From a checkpoint of a small contrastive image-text model.
Training: adamw at rate 0.00075, 6600 steps, batches of 256.
Rows from block 3 of the text encoder of a small contrastive image-text model, named by matrix and row number. Rows with one number within an expert belong to one neuron, the router's apart. Each number is 128 + 24 x the weight over its row's rms, rounded and kept within 0 to 255. All counts start at 0. Numbers have three digits each.
After each expert's rows are labels from the 100 texts, of 14848, where the router gives the expert most weight on average: "tokens" is the input token at the peak. Only what is clearly more common there than usual is listed. The data: rendered rooms with furniture.
# router: router (text_encoder.blocks.3.mlp.router.weight, 16x256), inputs 0-85
# up: expert up (text_encoder.blocks.3.mlp.up, 16x256x256), inputs 0-85
# down: expert down (text_encoder.blocks.3.mlp.down, 16x256x256, transposed), outputs 0-85

# expert 6
router.6:122150138113163137141127147136149180110172095099117119198103131094163139075115128109154121132126160117141142129126078113136158106101107108131165161133131066147140128149148134135111139107120208061111124142126118103129146174128130151116102126104099160113151127
up.0:128128095128128128210128128128128128084128049128166128128128128128128128098128128128128128158100128128096128174128128128128128062128128098128080128128157128128128098128128158128128166128128168128128128128128128128067128128128128128128128128128128128128128128
down.0:128072128128128128128095128087096128098169128128128128128128128128128128093128128128128128095128128128128097128128128162078128180128128128128128128128162128082128064128177128128128128128128186128164128128128128128128128093128128128128095089128128128128160166
up.1:128164128128128128128039128128128128128095100128128101128128199128128159128185128128128093098128128128087128162128128088128128093128091128128128101128128128128128128128164128128128078128087128128128089128128088128128128168159186128176067128084128128128128128
down.1:093128128128180128128128128128128128128128128160128128128128128088128128163128128096128096128128075085128128128166128128081128128128128157128128128172128128128128128158128171167128128095128128128095128128180128165157128128128128128161128128128181128128128092
up.2:128128128128128128128128128095128128087128096167128128086128128128128166091093128128128172128128128128128160080128128128128081178128128082128128096128128159128128084128128081128128083164128128128128167128128168128128128128128081128128098165075128128164158088
down.2:128128128128128128128128128128089128128168128128164128128128128169128128128128162166128128128128128128128172128128128173080128128080128128156128128175086128078088128128128162128128128128128128128128128087128128128181069128165128128128058128097128099128128128
up.3:128128080100169128128085128128128128128158128176128128128128128128128168128128167128179128172165128085159174128128128168128082128128128128128128128128128128128077128128128128163128128184128128128128128186090128128128128082163180128128128128088128128128128128
down.3:099128128128128128128091080128128128170098080128169128128128128128128128092128128128128128160128091128128128077128128128128128080128128128128128128128128083094087128128171159128128062128093156128188128128128128095128128128078128179128128128128128128128128128
tokens: "a"; "robot"

# expert 9
router.9:151101124135108127122124131131152143093164162120128121148158125116156098126101125108118123129128149129163116151155121183139149118156123169120130120093106096153133117101141141143135105080088119119092089122109079120121133165097147170135127165176125138101107081
up.0:128128128128128128080128078177128128128128128128072128128128128128128128128181128128128128128128092128128128128128128128128128082128128128128128128168128128128128128128128128128128128128128128182128128182128128128128082070128128128170128176078128170087128128
down.0:128128128128088128128128128128128128128128088128128128128128128128128196128073128128128128128128128128128203128128076077128128051128128128128065128189128128128168128128128181128128128128128128063128128128173167128128128076128128085128128128128128128128128128
up.1:077170128103128128128128128128100128128086128128128091128128128128128128196128078182155087128128128128154128097088128080076128128099128128128128158128128094128128128187128128128128161128128128128128128096128128154128128128204128161128084128094074167128161128
down.1:128128128128128072128128086128128100128086128128128073128128128096128128234128128128128095128128128198128102128128128128089128128128175128128128158128102128128083128128128128128128128184128086164128091128058128128128128128128076128128091128128086128128128128
up.2:128162128087128098089128128128081128171128161085128128158128128128128128128128161128128128128128067128128128158074128175128128128097128128068128128198128128128128167173128169091084128160167161128128172128163128096128128128173128085128128128128128128168128128
down.2:128128093087128085079128128073128181128128128128128054128093128167168128098176128128128128175128128128128128128091128128088128128094128128128128128128128128128128128128128128128128128128128128166176128128128128128128077160162128128128128128128128086128128092
up.3:155128128128091128128177128177128189128171128063105128128109074085158075128089128128128128128093128128128128128128128128128128128128128128182128128128046128076154128128128103128099128128128128128161128128128156128128128128128128176128151128128128128153128128
down.3:128128128128128166128201096128128162128128128169160128062148128128077128111072091099128093163128128128128128128128128153162102128128128148102128165168128128083107106128108128128128128128103128154128128128174087128128173128111128091101174128128128128128128128
tokens: "blue"

# expert 14
router.14:131128140098113157120165131148139138127097146089132090155112124054121139176104125136103146108143153163122129117137115115107122169108142119111157123144124126111143139116164138166141130085097151123112204130127144095149159129135147090079103151144129152152170110
up.0:128199128099128128128128158128156128128128128160099128128128096128128128128128092164099158128128128128128128128092175128182128128175128128128128128128128128095165128128070182128128128128128128128128178128164028079128128094078079128128128128128128128128128128
down.0:128193128156128128128128177128128128093128128128128128128175128096056128128128153128173161128128128128176099128128077128128128128128128072128128128128164128128101128128128175092128128128084128128099128128128128128128128128074092098128168200128184128128128128
up.1:128128128157098128154153099128128178128128128128185089154128163128128128083158128128128128097128128128169161071128128128087177128128172092128128154089128087128128165128170128128128128088128152128128128128071128128128128128105128128128128181128128128128128128
down.1:128128070128128166128128093128128128128128128172128128128128128157128128075178128128128128204128128128128128128157128191128128128168052128128128128128128128063128128128128128128099128162128128128128128169128128128098128128161185172090128128128128159184128128
up.2:128128128128128128174093128128097128128128128172096128128128055128128128091128128128128128128128066128194128184089128128128128128128128128128128155168079179082165178128128167128162128128128128128128128128069192128128099128128074128128128189128128164102128080
down.2:128128042128128128128091174128128128099166128128128128128078128128128128128128080164184056128128128079163079128128180167128128128128081128100161102128128128128179154128157128128128128128095087128156128128128128128128167095087128128128128091128128128199128128
up.3:128099128128094128128179128128086128128079128128128128128128154092159128170128128128128128049172128070128128155128128128128128128183091128128170128128128056128094128128094128128128128128128184074128128128128128128128128128098070098128128128163128128128095128
down.3:128128036128128157128153128128128128128128128128128128128128067128128165185128128095159128128155128128128162156128128128070128128128128128128128128155164171128128128128128098095128128128128128128128179094161128128128187094186128156177128128128087058190128128
tokens: "white"; "trophy"; ","

# expert 1
router.1:097181157138146140156178103152135138121131118130153107137126126066148153120145114105156087098161191149139159110119118078132110124100135120139111158151120146149142098140081149089118147139123144139081127115122127131104194164120139072107114160133136095130135126
up.18:128128128167128128098202174128128128083128128128172128128182128161074094128128128128128090060128160057128128175128097128101128128128193128128128128128128128128128128128089128081087090128128128128068167094128091082128128128128128128128128128128207128072179128
down.18:128128128128128128091128128174128128128128180128128128128128102128171161090128090128128179156128156082128128128128092128128128128128128099165128128202092128128128128128128128093128128128128128165128128128128128128178128128220128128128087097128162128128172087
up.19:128128128128128128128128079128128128194128128155179128128090128128128086096128097128128128128171128128071128128054160128052128128128128128128128128128128128128128128128128088128128091165128161128085128128090128088128128158198128128128072171128128128128128155
down.19:128128128128090128128128128171128128099128165073163177156128128128128128128128128128128177160176128177128093128128128128128128128101128128128128128128060128128175189128128071128128128128128092128128128158128128128154128128128128128128082128128128163080128128
up.20:174128128083100128198128156128128128174128128128072154128062128128128128128128128167128178128092128128128099128128128094128128128128094128096155128128157128168128128168152154128128155128104128128128128128084076128100128128128128128128128101164128128128128128
down.20:079128128128128128128128128128128128128128128128128128128128128128187092098128172128078128128128128158128128128128128160128089128128161201155175128091155075168128128128128128101101128128128128128128174128128163128128128166128064214164158165128088160177128128
up.21:092064128128128161128128089093128128128157128160128128128128128128128128094128095128102164128128157160128100128128128128100128128128128128128128128168128128128128168128128128128128182128128160128083128128128128128128128171198068128186128128128094128096128128
down.21:128128128128128128090128128158159128128128128128128128128128128070209096162128058128093158101128128128128128128128095095128128163128128128128128128101128128190128128128098190099089128128187094099128165128128075128128128171084128128128095128128128128128128128
tokens: "purple"

# expert 13
router.13:107093158133115149129115102101118102140090111143140106115145131150159121125131144117134104126131125125095098106143116144155157086161147096149101159104137116132117159136122141107134137150109139114140120122147133146168116084148180127126115116107146111122146137
up.0:128128128128128169047128091128128128079161128128128128128128168072128128128128128128128128128083128128128128084128128128084128091128128128128128172128089128128128094128128053089128128128128128128128188128128128128128160128128128128160161128128093128128128128
down.0:128128171128128128128128128128128083128128128095181128128179128128081174168128128128171128089128128128128174128074128128128128128128128128128151128128128128128128128128128128128128164165196169128186128128128050128128128128128165128128128128128128170128128128
up.1:128114128128128128106098095083080105128063182128128147128160128128128128128156128128128128111128128128160128099128156128128128128144128128153128128154128128128128128128128093128088128166097128082157095183128128128088128128168163148128128158128159092165147158
down.1:128128181128128108128066108128143083128128128128128087128128128128089128128128106173128128093128111157158128057128128128108100128128073128128160128128128163128128148128128147156128128181128128128186079100072145156128128128128128128155128128128128128176128128
up.2:095128040128087128128128128079128128172128128128177128128128128128128128178128128128128128128128128128128128128128128128174128128128187128128128128128128128164128128128128128128128128128183128128128128181128168128092128128185128128072128106128128128128098128
down.2:158128128128128128167128128077128128097128104128128128178106101128128188128128078128106128079128094128179128043128128128128128128128074128128104158128128128188088171070128128154077128155128128157128128128128128128128128081161128086128095172128171128128128183
up.3:093128173128128128128128128128090167087128089128128128171128128128128128128128128128128178128128166128128128128088075128158128128128128128128128128128128128128128165090128160128157128128128128166128093067128128159128096100128128128128128128128128128128081165
down.3:096128128174082128128128128072128128185128128128128128170128164128128128128128128128128128128128128198128167128128128128128128128128128128128128128128128128128128128189128128128128128089128128170128128172128128128128171128184163070128090128128128128074128128
tokens: "yellow"

# expert 11
router.11:119113100099137154171137110129135132112110115150107108177112144153112173102126115115129136126106111122121117155133138139113139182092084116113086113198131138127123108122117142107104121156160126182104153164138100159172142145134069103125147100156119113140125108
up.0:093103172128128128128075095128128196128128128187128100147128128128128128102128101162128179128081128069128128128128128171128087128128089160099128128128128128128128128076128128092153128128128128128128128154128128128128090128128128105110104128128128105106128152
down.0:103128052128157100128128017128128166094128128128128088177104128128128128128128161104128128128128155128095128128128110128128128128128128157149128175128128128128128128055128128128100094128128128089128170156128128092128128128128128089103128128128172128102128098
up.1:099128128128128128182059128105128128128082180158128128161159177128128128080095128185147128101082128128110128128128128128182111128128128128128128128153128128098128128090128090128128160128161128169128128153128157128128128128086093128128103128128128160162101128
down.1:128128054128128128162128049128128128128107128128128128128154128154128128128128099128128128128099175128128128045154155128128128128128068128128128128128128128128151128074152128091128128147092128108128128174128151128128172161128158161083128128128162128099151128
up.2:190151128128128128128128068157128128083157128128128128128128128175164128174128168128167128128128128169128205128128107128128128128128128128128168128128128128128083128128128166085128085164128168164079128128128057128128128128089128128128128203101128128128128076
down.2:128128197105128128128128128100128128128128128128128096128128104128128128128128128128128128128128128220128128182128128128128128156128170128128078128128128157128128152128152095128128128167128170128128128128174128128128104128167067128128149128152128128128128128
up.3:128128128128128128128128128128128128128128128128087128182128186128128128128085128128058174128128128081148162128128159128171128128128128128128128095086128128128153128128128128128128128128128128128128128181128128128078151128128128128128128157102128128128091128
down.3:155128089128128128128128128067102128128085128128090068128180128128128128128128128128153084182096128128018128095128128101128128128128128128089128128128155128128128087175128128128160128128128093128128128128128128128128128128128128128165128128128184128128128128
tokens: "grey"; "white"

# expert 4
router.4:181153151118112113160157094136154104132151159080143114106127138157102137144077140149175116128135081122150150127149122105156123127100092151129109150163153098170147146145137114106133081141138157118127111140133088130099116136159138147174145122093139129174125093
up.0:128128128128128128096165128128128105128096090128128128128079085128128128085128128128128128128128128180128128128128128128156128170099097128128128128128128128167128128128160128128128092128128128128128128178179163128182128128163128128065128128085128128128162128
down.0:128128190077128128128091128180172064128128092128128128128128128128162128153128128128128098128128128128128128068128128160177128128128128128197070128128093168128096128128128128128128157099094091128177128128128128128159128128128128057128128128087128128094128128
up.1:095128128128128189128128128162092171128158176128160128128128128128128179128128096128128128128062156128186128164101128128128128128128128128128128128100093128160079184128161128128128096089098128128084128128128128128128128182128128128128096162083128095128128128
down.1:163128184178128128097128128128128066128128073128128193128168091128128185128128128128128128128128128128128080128128128163174128128171128128158128128128084186128057128128128157128099128128128090128128128128128128128128128128190102128128128051095128103128128128
up.2:052128128167128128128081128128128168128128181128128187128188128128161128128128128128128128128128128128128128128128128216128158128128182128192128128128128128128090128128128180161128128128128128128128128128194128077128128128177093128128091128128069128128128128
down.2:128201128176157078128168128158128128128128128128128165128128128128128128128128128099159128128128193193174085128128128062128155128128128128160128128128128128128088128128128128128097128128128160128128128128128128128128128171175099128128169128128128128128083196
up.3:128082128128128128128177071128128161128128128128128128128128128072085128128128128128128057128162158128162128128128168128092128087128128128049128128128164094128128128128128128128184128128128128074192088069128128096128128128128128161128128128128128128128128171
down.3:128128128128097195163128128082092128090128093128128128080128072128128128078128149128128128128190128097128128128128100128128128128128097097128128128128159128128128128095128128128181166163128074128128128154128093166128170128128169158073128128128081078128128090
tokens: "brown"

# expert 7
router.7:122139129096126152161134137096112131096122129127150148120126090097117120115116140076109077117138167150144147152071156117105162120096159145152123127157105109148116122121156140111116127114140127114123160114123146134150099066118160165135153115075119124159157131
up.0:128128157096128128128098128128128160083128128128128128128168165128128082183128156128166128100128128128128077128128128128128128128128128090103128188169128128080128191159128128180097128092079128128087128189128128128128128103128128128181128128177097161128128065
down.0:128128128128177128128191128128128128128097128128099128128128128086159155090068128128164089128100166128080168128128128179170075128128128167170075128128099070097128128090128128128097128128128069128128128128128089073128193154158128128128128155095128128128095128
up.1:128128128200128128128128128163082128128128075128128128083161128052128128128128128185128128128128128170128128128128073128162128128128128128128128095128088128128128128128159128128128128128128161128128128093128128128128128161128128082128098128128093128128128128
down.1:100128054078164128153194166128128128128156128128128128128093128099159180128128178153128103128128154128128128090128128079080154100128128128128128095128128128095128128128128096128128128128167156128128128128128128195128128128128128128159128176097085128128128128
up.2:128078128128080128128128128128164128128128156128158095191161128170128090191128128128128084098128128090128128182100128128128128128128128128128128085128128128084128166128128128128128128128128128128128185169128128082128128128128128128128128128162128128128128128
down.2:175083128196128128128175128128128075128128128128159128128128128128091083093069176128084128128088100128062163128164128128128128128128099128128128128165128182128128092128128128128128128128128128128090128171128128177072083084190074161128128196128128128128128161
up.3:128128128128079128128128128128128128128128128128175128083128128128128063128159128128128077089093128128128168128128091128128128128161128128128128156170128128128128128128166173128167128128128128162128128128128191128128128128128128128128128077128128128128128128
down.3:128088128128128128128091128128128093128128084128163128128128128128128077061128060128197096128097169128128177128128159083128128081128128128128128161160128128128128178128128094080128099128099128128159085128128087101128128128084128128128187128128128128182128128
tokens: "purple"

# expert 0
router.0:111135118121160118154155135120137153111179150119168128122136068106167106135121126074156162161131110097125131150130118128109178166119156099122161111131127127133156153141124161154090131116149164103127092140107138098152156138167138149123119151127137187131133130
up.0:128085154180128128171128128128128128128128099048128169092153128128128090128088128091128128128155078128128128128128164092128128128179128128128128082164128162081164128128128128106128128128128128154162128128128128165128128128128128128128128128064128128164128128
down.0:128128175128128158168128128128095128128105128128128155056128107128128105128128128106097099128106052128128152128110128128168161152128147128128128128128109128157187090128183185150128128155182090128157128128128128164128128128128128173128150128128098151128153168
up.1:128085184128097128128128128174153160128128128073128177128167128128128128091093128161128128128128128128128128102128100128128128128128128128128164083128128128071174128128101128128128128181128128128128128175102128101128128107128128128128128128097157159178128128
down.1:096128128128092128128128128128096128128128064128128128065128128097128074053128128128082128168128128165178128128102128128098128128102128128128190128128128128128128128128128128128071128078174128128128128089128128153128157128170128128128162128128128104128155128
up.2:128128128128174179128128128128128178128128128128128128128128198183128090180128093128128128170128088128128128128128164128096128128128128128170128128128128128128128128128201128128160128128128128128128128164128128128128062128164128187128173128128071128128162169
down.2:128128128128128128128182128096162128128210128128180128128128128159087128128080128128174128171128128128128128128128128128128128128128128096128128128085128128128128128128128128128128089128157128128128128128128128128089128091094128128128128128128128128128128128
up.3:096128128128128128128128156156128128072128128128128128128128128128128128155128168128163189090128170128128082128128128094128128101128128087174128128128128083128128128128128128128094128084128128128128128165128128128128128128162128128128164128128180128128128128
down.3:128128082128161168128153128047128128170128099128128169156128158128187091128128128094089098128154101106128128128128073085184128079128128153128128128128128128128128128077166128093082128128128153128128128161176099094100128128128128128168128128128128073128128128
tokens: "pink"

# expert 10
router.10:186172153111142078123162111149165146079140114146094140115082100106108139141129142108113137163144145143127135131079101140117138117112114142125129107116189095142158149121129114105113158090128136083141127091161122174157175093117141118116106140114181172090087121
up.0:128096128128128080070097128128128055161128128097128165128128128128128128079128128128071193161128128128128128128128128096128128128128065128162128128128128181128128128128128172128128128128128128128128128089128128128128128071128128092128128128128128128128083128
down.0:128128086128161128128128128128128128169128128128128128128128128128128080128128128128180128128128128128128128128128128128074128128128128128128128194128072128128128128163128128128128128128128128128128128169128128128168168166128086128128128092180128128128162128
up.1:086166128188128128128128128128128128128128128128183173128194197070128128128128187174128128128157128188128128128128128128128128128174089098128128128128128128077128128128094128128184128155128095128128128168128128160128155128172094128128128093193164128069128128
down.1:128128128128154128128160128101128087168128128128128128158091128128076099128128128128063128092128128093094162128128128128090128177094128095128128128128128128128128128155128128128128171128128128128128128128128128100128128128128128128128128128099128128128128128
up.2:128128195128128128128185128128159128128128128199128128069128128163128128128096128128128090173078128069082128128128174128128044128161128128174128128128167128128128128097128128164128128128128128128128128167128128128128084128128158128128128128128128128128128128
down.2:128128128128074128128128128128083128128128128128128081128128128128091128128128128128128128128128166128128128128128095128128128094128128128160128085128088128128128128096165085128128128128159128128128128174128128128128089128128128128128128128128128128128128128
up.3:128128128128128072128167128128159168094128168128128128098128077128128128128128128128077165128128128128128128090128128128128197167128128128101128161128128128128128128128128097128082169128128128128128128093083128128102128097177128128128128128128128093128160128
down.3:128128128096100097128128082128128156156128128128128128037128128128176128128128170128077128128128128128092128128128128128128128128128128128099128128160128128082058128075128183128128128128128166128089176087128128128167102154128128128128158094098073128128128128
tokens: "teal"; "green"; "dog"; ","

# expert 3
router.3:133147108142161128118142159167143148139164101131124113131129107105154119143136145115137163162128167141104109125122116105110112146156159111094116161112105128094163154137133176160142129111121141143172178140160166123170137087147133139138113170076128136124118111
up.0:128128128128128128128128128128128128128086174128128128128167128128128101128128128179099128128128128128128128128128128128061128128096128098128128128128128128128097128128167077128164176128128128069128128128128128078128128175053128099128128128128128128161159158
down.0:091128128128128160128128181128081128128173160128128128192090128075128128177128128128128095128097170128128128128051128100128128128128128091158128087094128094128085161128128092128090128128128156128128128158081128128075128128128090095128093128200128128128128128
up.1:128164128128128128073166085128128128128128128128101128128128128128157128128079219128178073128078128128128089128095128098128128155128128128098128128097128128128091128090128164128128128128086128128128098128128128128128128128128128158128158093128128128162128128
down.1:128128128128128128128128163068128128128128128128128128174128128128094128128128128128168128128128128094128128128128093128101063128128128128128128128158128168128128099094128128128128087128128092128128128052128128128128128128194099128128128128098128128161128128
up.2:162128128128095128128186102081128128128165128128128128128073128128128128082128128128184128128128128128128074091128128128128166128128128128171128128176128047128128128097128128128128128128087128128128128190128128128163128128128128177128128152128128128128128128
down.2:167100128128128159168091128128128075128128128128128165128128128128094128128128128128128185128155128100128128171128095128098100128128128128128128128161183128207128128049128128128128128100128128128128128128128128128128128128091128094161128128128128177128097102
up.3:157128097128128060159128128128128128076128128128082128128155104128128128157128158128128179128128128128128128095128152166128128155128128166177128166128128128160128159167102128160128128128128128128128128194128128128128100182165181128176128100153128128103128188
down.3:128156128128128128128128086128128171161128183092128128128128128128128128128184085128128128099162128128157128128128128128128128128128128128165128128168128169075190098128128128100128128128128084089128128128128128128128166155128128093128128128128128128128128083
tokens: "pink"

# expert 5
router.5:141142131101103131113158149098140093136117124126059126101113103122134139144094155169133096163127182137144136136078155140173122136096101147090146117124099130117129108108134132170175117124151100151136132115109173097127133119127151171131131095070170117148144125
up.18:128128176128093185128182072178128128128128128128128128128092128128128090128128128128128128128128128128173173128083128128128099128128092128128128128128078162128128086158128128164128128128155086128128155128128128128128128128160128128170128087128128078128128128
down.18:128128128128128128110128078152154097128169128106128154097101128128128159128086182128128085128128161095128091084091096128128101128128087153128128104128090191128108128128128096128128102128148103128128180128128099128128128128128128128128128102128128148128128076
up.19:128128159178128159128128128085128128075128166171128128128128128128128169173128128128128097076128128128128128128091163128128128128128128128128098072128128157128160128128128128128128167128128128128128128128128128128128128128088128128087128128128128128128128128
down.19:128128128128128128170128128128128128168128128092128128128128128128094063128128128128128084128058128128128128168128128081128128128128128128128128128128128083128164072128128128128128174175164157173090128169128069191128128128128128085128096128224128128128128128
up.20:149128160166128128128128075169128071128151096146128155128128169128128085128100128128128128128082128159181194128128128128128128128128128128152175128107128171106128107128098110128128128128128128128128128128102096128128128092128128102155128128128128128158165091
down.20:092128161160128165128128060128172093128128128128095171128128128128128166128128169128167128128128165086159128097098128128128128128105128154128128128128128205166153109128128128128128128128128128128093128128128083128128128128128128128160128098093090158128152128
up.21:128128128168213128128128128128083128169128079128128045128128128128201128128128128079097128128091128128090128171128128128128168128128128128128128033128128128128128128128128128128128083128128128084174128128128128128128128128128128080128128128192128128076128128
down.21:128128128128128128099128128128128163128128128165166079128128177128128172128128128128128128128128128128128128128128128128128157128128128128128170189128186128128128128128168128128128128207128051073128169128128171128128128095128128128128128187128165128128128128
tokens: "black"

# expert 8
router.8:135149125128119093143137129146117152149125090153151121125124165093134090159125151153126121099137156172109106133101098126097157145147127183103133163134152085072117156072115147134156129084133127164100142105154089142157155117115102109113101143130113124109165148
up.0:128128095085128066128128097128097128128079180128128128128128128183128128128161160128128090128128128128128069128128214062128128128075100128128128128128128128128128128128128128128128178159089163128128128128128128128128128101128128128164128128128098128128128158
down.0:128128088128128128081150128096185128128085096128168128128128128166128167128128128128128128128128128128075186128128128128128128128128128092128128128128158087128085099173128128179101128128101128095128128092128169128128128128128128090168128128128128128162184128
up.1:087095128128128128128128062090128128128128128128128218128128128128128200159096128128128128128128128128128128128128128128172128128128092158093128128128186128128170128128128128128128128160128128128154160128128175128128128128128128128128128128128099128098128128
down.1:128128128128128128128128181128128128128128128095156128159128128128128128128161128128128128128128152176128128128128128074170128128152167128128128074094166128184128178128100128128128169128128093100128128128128128161128128154128128128050128128128060128128128074
up.2:128096128128044081128128128128128128128128128089128074093128086072155128128128164128128128167128168176128128175164128128128128128128128128128128128128128128170163091176128128128128128098128069128128128128128096128128128128128128128171128185089128128128128128
down.2:128099101128187128128090128162092156128128170128128091128128128128087128128128128159082094091128088128073128128085100128128128128093128128128128128063091128128128128055128128174088128097128175072099089128164128099128128128128128085128091128128099128095128128
up.3:183128152128128162077128157128077128086128162128128092128128168102128128128128128128128128128128128128099128128128128128128075128128128128128128128128089128128128128128171128128128128128128128163076128128094128090128168158091085094161128128128128128128128128
down.3:128128128128128128128128061128128128128128128078173095128128076128128169098128128043128128094128128128128128128128128128082172128128128085128128128128128128169161128128091128089088128128128095087128128084128128128090128099128128091128128183128128128177128128
tokens: "robot"; "umbrella"; "lamp"; "barrel"

# expert 2
router.2:130148182143126107126074115113109120131140095136176127143097109134180124162156121162129132086144121127100109098146109113076115133097120093151116150113157105096153127145099123127141130138093118133139130122101127162102119159125085086134134140138105140160093162
up.18:128128128128128128069194128128128098081128089128128128088128128128128128128128160128128128128128090128128128128128128128128088158128074128128128128128128128128128128128128128128128092171128128128128100128167128128128128128128128128170128128128128128128128128
down.18:096128171152128128161095128128085187191100172156128128181128128157159177194128128198128128128156128128128128128128128100185128128128128128128128169128128128128083128128128128128128095089128128128128128128073128128128128087128166128128098167128128092128128128
up.19:084128128185170128170096128148128101182164164128128128128158111106172094151128128098155128151100207128150170128156109111128128128167160095128160087128128128128151128095128087128128171154128150140090128150128103128153148164106128128162128183128105128128142161
down.19:128128096173128128107053166128128071161157128151103128128128128128128066148165128128128128128110128128080128128151128110096128128128128128128128108128178155095128095070128128128128128159128090128128128096091087152128128128128128128128128159169107157152128128
up.20:128128093189173128169128128128157092153128128128128128128128108128152128163128128128153161128128200128128159128128128106128128128166104069128128100128174128128155128102090076128128167166128111128128128160128128128162128128108128128128128165166128128128128128
down.20:128105091128128128128090161128159075128128128128128128128128128128156128128174128128128128070108128128079128197128099128128128128128128128128128128128128128099128105066128128128128156163128128128128128047094079150128128128109128128128128167164082128106128155
up.21:128101128128128128169175128078128128128157128128128128170128128128128128128128128128128128128168128128128165128194128162128128128128128082084128128128128128128128088128128128128128128128128179128128128128128082100128128089128128079177128128128169128128128128
down.21:128128128128128072128093168088128128128128128128128128128128128082064056128128171128128128090128128128128128128128128174014091128128128128128128128069187128128128166084128128128128128128128128157128128128080128128128128128128128128128160128128128128128128128
tokens: "red"; "green"

# expert 12
router.12:106091143140131166120102095098153143113142080161111132126153135104107145101120113119140144144128125128123122141120152171141136159109128156077140120133134159152101094124154154154157130177146118125087127081138115117129123156148136224101164111062132142098107109
up.0:168128128085128128128128128128128128193128128128128191167128128083192128128093073128128164090128128128128128213165128128169128128128128128128128128128128128128128128091128128128067128180128166128128128128128163128128128128128128082096128093128128128128094181
down.0:128128128128128128128128128128188128173128128128188128128174128087128128128086128128128173128188128128128128128128128095128052128187128172128128128128128128128166128128128128128128128128185128128128128128128128171074128128177128128128128128166128128128128128
up.1:128128128128128128128165128158096081159128128128128162128128060128128128128162160105151128128128128156128171128107128128128128128128168097189128128128083128098128086128128128128128128181128128102158128128128128105094155084183190128128167128083128089128128128
down.1:128128128128128102128128128128128128128128110128128128067128128128110128128128128105128128058150156194149128128128128128147128128128192087128184128128128104151128088164150128128128111230128128128128103128151128128128128128104165177128128128128191128179149128
up.2:128110165128108128146153088128094147128087128152128128096128128128128128156152159128143099091128128148151128093103128128165157128128128087168184128128128128128100091152128128128128097161101128109128098146098154158091150104165165154106128128080164128196128155
down.2:110128128128128082128128107154099128128128128128128104102128128128128128128148128128092128085128109212154128128128111128128128149099171128128171104108153128170106095128128096128105128227128128128128128069184128178128128128128128171128128128128179128128128108
up.3:128128128128128164094128128128128128128072128128183128128128181128176128128128128128128128128168128128128128128090128089128128128128128084128128128128128192128083128128128185128079204128128128128128128128084128128128165128128128128128082128128128128169079069
down.3:128128156128128128128163128128128128128128173128128128128128128128128128128128128128128128128128128128182128128174097128128096128128128128128128161159128055128128128075128128128089128073128128128128177128170128128099128170075175128128128128189128128128128128
tokens: "yellow"

# expert 15
router.15:112145121117189134138178176125159132124139125173164123093112085069135101140154145111117089112138153138134151112093135126140093172090141103096089131101112132128133163123103179115134133138102154150084129108137131135150174156145101107146117122120158140081111119
up.18:128102128098128102128128065094091183128128128161128128078168128090128128128128090128128128128128128128128128095167128098182128128128128128084128156165128057157128091128128128128128166128128155194098128128128094128128089073128172128128128128128166128128188154
down.18:128128128128128085128128182075128128128128128128128128128128128076128128197128128128128128128128128128128128128128128128164128128128191128128128128085128128169128128095071128159128083093128128096165098158128128128128184128092128167128191128128186074128069128
up.19:128128128181128128128128128128191090090128094128128128128128128186128091128128128102094084162084128128128128128128128128128128128128128128168086128128128128165092128188090161128128128128128091128099128155164075128128157084102128128159128098128128128128128128
down.19:128090165128128128128090128161128128128212156128128090128128158128171128128158128128168128128128128087128128128128081128128128128128128128055093128128128128128128128128128128128070128082128128128193067091128168099128128128128073128168128128128128163172093128
up.20:128128128128128128128032128128165128128096082128128128128128128128128128128175088128175128128128128128128128128128128161128128128128128128128193128128074128128178128166128063128128128128128165128128082128128128169128128128210128128092128128161128171128128128
down.20:128128128128174128128174128128128164128128160128128128128128128203218128128090094128128128128096128172128128128077128128128128128128128128128128128128128159128128128128167179128128128159165128128128128165128095189128081128128128128128128128187128128128128128
up.21:128128128163162128055128128128128128162128084175128128128078128128161128128128128177128128128128128180128128128128163128128128092128128128128128128128128128128128128172064128128163128128128094128198167067128128073095128128128160128128128128128128128128128128
down.21:128128128128167128165128128078128128128128128128128128169128128128128128128128128128081128128128128128128128090128128128128165128097174128128128092128098128128128198128128128128128071128128128128128168128128128128183190166128128179128128128128128072128128128
tokens: "teal"